python train.py --model="image classifier" --dataset="simulated telescope pictures of galaxies" --train_examples=195000 --image_size=32 --crop_scale_min=0.8 --horizontal_flip=false --targets=["kind", "winding"] --num_classes=[11, 2] --arch="vit" --norm="rmsnorm" --norm_position="pre" --activation="gelu" --mlp_ratio=2 --head_dim=32 --fused_qkv=true --bias="all" --qk_norm=true --layer_scale_init=0.01 --parallel_block=false --inner_norm=false --drop_path=0.15 --patch_size=[4, 4] --conv_stem=true --layers=16 --width=256 --positions="learned" --pooling="class_token" --mixing="mixup" --label_smoothing=0.1 --loss="cross_entropy" --init="orthogonal" --residual_init="none" --optimizer="cautious_adamw" --lr=0.0015 --beta1=0.9 --beta2=0.99 --eps=1e-10 --steps=13700 --batch_size=128 --epochs=9.0 --lr_schedule="wsd" --decay_fraction=0.3 --final_lr_fraction=0 --warmup_steps=680 --weight_decay=0.08
Rows from block 11 of a small image classifier, named by matrix and row number. Rows with one number belong to one neuron. Each number is 50 + 10 x the weight over its row's rms, rounded and kept within 0 to 99. All counts start at 0.
After each neuron's rows are labels from the 100 images, of 14976, where the neuron reaches its highest value: "responds to" is what is common among them. Only what is clearly more common there than usual is listed. The data: simulated telescope pictures of galaxies.
# fc1: MLP up (model.blocks.11.mlp.fc1.weight, 512x256), inputs 185-221
# fc2: MLP down (model.blocks.11.mlp.fc2.weight, 256x512, transposed), outputs 185-221

fc1.407:55 36 46 45 40 56 55 53 43 45 59 56 61 37 62 46 73 64 48 53 55 60 44 60 40 48 41 54 52 38 68 49 44 37 76 30 59
fc2.407:76 31 61 61 52 41 45 66 29 49 60 62 47 55 39 38 50 61 56 53 47 47 44 46 48 51 45 53 54 54 44 44 48 57 55 45 55
responds to: barred spiral; tilted; winding: clockwise outward

fc1.89:58 52 62 61 52 46 57 64 67 68 33 34 52 47 53 51 73 54 43 48 42 51 39 59 62 52 55 36 52 68 52 43 41 50 57 57 64
fc2.89:36 64 40 38 68 54 62 52 55 60 57 45 49 52 41 37 62 43 57 43 60 48 54 47 47 66 58 56 31 41 39 46 49 45 63 58 43
responds to: two-armed spiral; merging pair

fc1.400:61 50 44 60 56 48 55 54 60 77 34 48 47 44 39 48 48 43 42 53 41 39 42 46 64 56 35 61 49 40 67 49 37 49 53 41 62
fc2.400:46 42 59 44 49 44 43 60 68 40 47 47 32 52 57 67 55 52 65 65 48 53 55 39 37 60 49 57 52 47 32 50 38 33 73 43 40
responds to: many-armed spiral; winding: anticlockwise outward; winding: clockwise outward

fc1.169:49 70 45 64 52 60 57 32 53 59 49 44 47 34 62 44 38 63 44 51 53 38 51 55 42 48 42 56 55 40 65 55 34 63 64 37 58
fc2.169:55 40 55 56 57 27 42 54 51 64 49 46 52 42 45 58 50 64 55 48 51 36 42 62 51 43 37 55 53 47 56 37 43 48 48 39 37
responds to: merging pair

fc1.219:61 36 56 46 44 47 55 48 34 32 54 65 41 35 62 48 75 57 57 40 51 38 34 53 56 33 38 54 48 54 53 40 53 39 72 54 56
fc2.219:57 38 41 43 62 36 31 55 60 66 48 45 57 37 42 63 38 60 51 46 38 46 47 46 43 47 42 48 56 55 44 33 48 63 25 73 52
responds to: many-armed spiral; winding: clockwise outward; winding: anticlockwise outward

fc1.262:56 48 60 57 49 37 48 44 43 49 36 54 50 34 58 44 57 59 54 47 54 44 23 70 48 45 31 56 52 50 46 42 42 35 55 50 46
fc2.262:57 42 52 56 48 64 68 72 43 62 46 55 51 44 52 36 51 47 50 40 55 45 49 39 39 51 80 27 49 53 40 51 54 59 39 46 45
responds to: winding: anticlockwise outward; barred spiral; kind: many-armed spiral

fc1.138:56 39 52 49 50 53 57 53 38 72 56 36 41 41 54 40 53 60 72 38 63 50 39 46 51 38 59 33 45 63 49 62 58 46 75 45 46
fc2.138:46 29 58 59 49 36 47 57 47 54 50 37 47 48 49 57 64 74 45 75 63 30 44 65 71 47 38 62 54 44 34 43 43 36 60 41 50
responds to: barred spiral; tilted; winding: anticlockwise outward

fc1.168:41 45 48 66 51 48 46 39 40 41 49 52 51 48 74 50 58 55 54 48 70 39 31 52 56 39 32 61 65 52 54 45 51 61 54 53 57
fc2.168:49 44 52 64 57 56 69 61 35 36 58 58 50 52 59 44 42 71 60 45 41 47 64 44 48 33 51 50 41 64 49 37 56 38 62 49 43
responds to: many-armed spiral; winding: anticlockwise outward; winding: clockwise outward

fc1.390:45 53 50 53 35 61 60 51 59 52 24 41 48 43 53 52 52 59 66 52 64 56 43 48 70 44 42 46 57 50 48 52 44 74 47 48 49
fc2.390:48 51 34 68 52 53 46 23 62 47 59 51 33 69 38 52 59 49 50 38 58 54 48 51 44 55 56 60 41 33 55 58 53 51 30 58 53
responds to: merging pair

fc1.196:56 40 43 42 59 46 42 54 48 52 52 50 55 59 45 62 55 72 42 68 51 50 64 55 54 37 57 51 41 41 64 41 64 48 65 50 73
fc2.196:64 47 49 52 50 33 50 54 47 59 59 47 50 48 46 63 43 53 34 71 40 38 59 41 58 51 39 47 57 49 56 46 37 35 53 30 50
responds to: round elliptical; irregular

fc1.433:59 53 46 70 48 67 56 57 26 46 59 57 48 41 59 40 44 44 43 55 60 26 55 56 51 43 52 42 42 39 52 47 48 32 54 55 47
fc2.433:52 47 53 55 46 57 48 54 52 49 47 59 41 32 47 30 43 39 23 57 71 65 53 42 52 42 50 65 55 63 43 51 41 60 59 55 35
responds to: merging pair; many-armed spiral

fc1.459:45 37 49 52 61 45 59 61 38 68 50 43 67 55 58 43 59 37 67 55 71 38 34 47 36 54 41 31 50 52 34 53 42 67 50 50 52
fc2.459:54 60 64 43 40 47 64 55 52 55 31 52 49 38 60 50 52 34 50 64 48 46 59 55 58 52 56 39 49 43 33 51 60 43 69 56 50
responds to: round elliptical

fc1.344:50 45 53 40 41 49 30 57 50 74 34 47 49 38 47 52 58 54 54 38 51 60 59 49 77 36 49 43 34 58 52 46 59 49 53 49 54
fc2.344:50 53 36 48 54 63 51 38 48 55 55 38 59 44 55 42 44 41 44 47 41 41 52 42 30 54 46 44 45 47 60 55 44 43 29 48 25
responds to: two-armed spiral; irregular

fc1.481:59 46 65 52 48 36 60 72 55 46 53 40 49 29 38 56 70 57 48 42 47 33 64 61 46 47 39 35 49 52 47 43 49 54 78 48 43
fc2.481:50 42 41 62 65 53 63 31 43 48 70 60 46 46 48 32 53 70 76 41 53 36 47 48 49 73 38 52 54 42 57 49 32 33 63 53 45
responds to: barred spiral; winding: clockwise outward; winding: anticlockwise outward

fc1.119:55 56 51 57 43 36 51 69 41 36 63 53 50 41 49 47 51 64 50 55 51 64 26 47 54 46 56 46 59 48 52 57 66 56 66 47 43
fc2.119:47 54 37 52 45 56 59 58 66 55 59 54 55 48 55 70 30 55 47 49 23 45 59 45 68 28 46 39 64 55 34 56 47 41 43 38 54
responds to: winding: anticlockwise outward; barred spiral

fc1.193:43 46 51 43 64 46 40 46 38 50 40 43 59 52 52 40 57 55 47 52 48 39 70 57 47 46 39 63 44 61 71 59 35 54 52 58 58
fc2.193:49 53 54 50 59 32 54 35 62 51 59 49 39 54 46 50 44 33 53 59 44 40 55 76 59 52 67 42 59 43 27 51 55 55 56 50 50
responds to: two-armed spiral; winding: clockwise outward; tilted

fc1.469:68 54 55 67 35 55 71 46 43 41 54 43 52 44 45 48 54 50 55 48 61 56 34 60 61 52 54 35 48 40 39 52 33 42 57 44 58
fc2.469:48 44 41 39 41 55 44 54 55 40 48 52 61 55 49 47 51 42 57 49 46 23 53 56 46 51 70 51 38 56 49 40 54 52 29 38 46
responds to: round elliptical

fc1.409:49 52 35 61 47 63 63 72 56 53 64 34 41 48 55 45 65 52 66 40 47 52 48 60 26 60 64 50 45 31 58 66 56 59 61 40 54
fc2.409:46 39 57 50 37 41 44 55 44 51 42 46 58 39 45 48 53 35 67 58 44 45 49 50 51 50 56 30 47 49 57 45 37 75 39 42 58
responds to: round elliptical

fc1.470:52 42 53 39 55 35 67 55 61 41 52 38 60 53 36 44 85 61 76 47 49 65 51 44 58 47 41 24 64 66 53 53 62 44 52 53 52
fc2.470:59 42 38 38 60 56 58 52 57 58 62 35 54 52 40 39 65 47 68 32 52 56 55 53 45 64 70 53 63 43 72 54 47 50 55 56 61
responds to: ring galaxy; many-armed spiral

fc1.88:46 45 47 55 58 41 52 57 48 59 55 55 41 45 54 55 43 48 43 47 50 40 48 36 50 49 31 76 62 40 65 30 50 37 61 44 51
fc2.88:59 51 48 36 50 43 54 56 62 57 56 52 48 46 41 61 54 61 55 68 55 56 58 72 52 56 53 35 57 48 32 48 52 46 70 35 44
responds to: many-armed spiral; winding: clockwise outward; kind: two-armed spiral

fc1.227:49 46 58 45 57 52 54 59 49 58 39 74 60 56 58 42 56 44 57 42 63 41 49 54 41 60 43 62 66 23 50 40 66 64 60 46 49
fc2.227:47 51 44 59 43 63 49 34 50 43 69 47 55 58 51 59 39 44 47 51 59 59 55 62 45 46 51 35 54 50 34 42 52 34 54 42 42
responds to: many-armed spiral; winding: anticlockwise outward; winding: clockwise outward

fc1.43:48 48 34 63 46 54 33 56 58 55 42 43 35 47 44 53 47 60 51 55 62 53 58 45 47 45 47 36 48 43 39 61 49 44 54 43 43
fc2.43:51 50 42 31 58 48 40 24 53 38 49 44 38 45 45 44 42 48 56 48 36 46 56 56 41 53 58 73 49 50 71 48 70 41 47 44 66
responds to: merging pair

fc1.485:56 31 62 58 48 54 60 67 36 58 36 40 59 39 78 60 50 41 62 54 56 66 33 53 40 49 40 50 51 51 48 49 53 60 57 50 31
fc2.485:48 48 46 50 63 54 35 39 70 42 50 53 47 56 26 42 58 48 42 41 52 51 51 61 53 48 39 56 56 58 63 53 52 43 59 43 85
responds to: many-armed spiral; merging pair

fc1.190:56 59 41 49 50 55 52 64 34 23 64 60 40 48 53 37 50 60 40 38 52 50 40 33 43 40 51 30 46 40 52 73 66 35 59 47 23
fc2.190:49 43 71 49 40 46 70 59 66 51 49 43 57 49 49 62 45 57 47 50 35 46 63 38 68 38 45 53 57 60 39 58 50 39 51 40 56
responds to: many-armed spiral; lensed arc

fc1.428:56 43 67 52 60 30 39 57 32 58 41 54 73 56 66 42 54 41 57 44 47 45 37 77 47 33 46 35 54 49 49 60 50 47 56 49 60
fc2.428:50 51 53 55 32 58 59 64 70 74 46 56 44 64 41 52 57 53 38 43 59 61 55 40 57 61 61 32 42 61 31 33 53 55 34 54 49
responds to: two-armed spiral; winding: clockwise outward

fc1.312:56 50 41 59 37 37 35 53 56 50 49 60 63 52 51 62 45 43 31 52 44 39 46 55 68 35 47 51 50 64 49 45 22 59 61 37 67
fc2.312:62 41 57 44 52 54 58 48 36 46 49 52 54 59 47 26 64 58 63 39 57 54 52 55 34 58 67 65 55 40 59 45 62 66 34 52 40
responds to: ring galaxy

fc1.108:47 57 51 52 56 41 37 50 43 52 43 55 63 41 44 66 53 63 34 65 52 43 59 63 55 47 54 65 51 41 45 55 57 44 61 49 49
fc2.108:54 64 38 45 56 55 61 46 54 41 46 46 61 41 59 55 40 28 58 61 57 55 40 50 53 44 81 23 57 43 52 48 49 48 63 45 53
responds to: round elliptical

fc1.323:56 31 45 70 31 51 65 44 53 45 43 40 57 52 34 50 46 50 30 47 43 56 49 45 60 57 39 38 45 68 55 33 34 59 43 45 34
fc2.323:43 54 53 40 39 59 41 44 41 51 57 48 60 46 64 45 38 45 45 51 44 48 52 43 28 38 49 56 49 49 48 53 50 56 58 43 51
responds to: two-armed spiral; edge-on disc

fc1.116:48 43 53 47 57 51 31 50 52 64 27 38 55 42 43 36 51 30 59 51 51 60 55 61 58 49 49 65 50 39 50 35 38 48 58 38 59
fc2.116:46 65 47 63 44 47 60 72 41 37 51 45 38 39 47 48 60 37 54 39 53 26 53 42 49 52 59 44 56 41 54 54 59 47 39 60 56
responds to: round elliptical; barred spiral

fc1.166:46 67 46 47 51 51 61 51 51 44 51 39 43 60 61 41 62 58 64 51 57 62 32 51 47 45 43 30 59 50 41 49 32 61 63 55 61
fc2.166:50 35 28 49 38 50 54 62 40 46 46 38 55 58 60 33 56 39 40 56 61 37 65 45 60 51 75 60 62 38 63 41 45 56 41 19 47
responds to: round elliptical

fc1.246:51 70 54 61 41 54 44 45 45 58 37 53 60 44 43 47 60 35 47 68 66 34 47 33 61 47 32 43 49 57 47 43 44 71 45 54 47
fc2.246:52 45 65 54 55 24 26 36 67 37 34 40 42 60 47 63 45 58 42 62 46 42 64 66 40 64 43 75 45 47 46 33 49 57 31 55 50
responds to: merging pair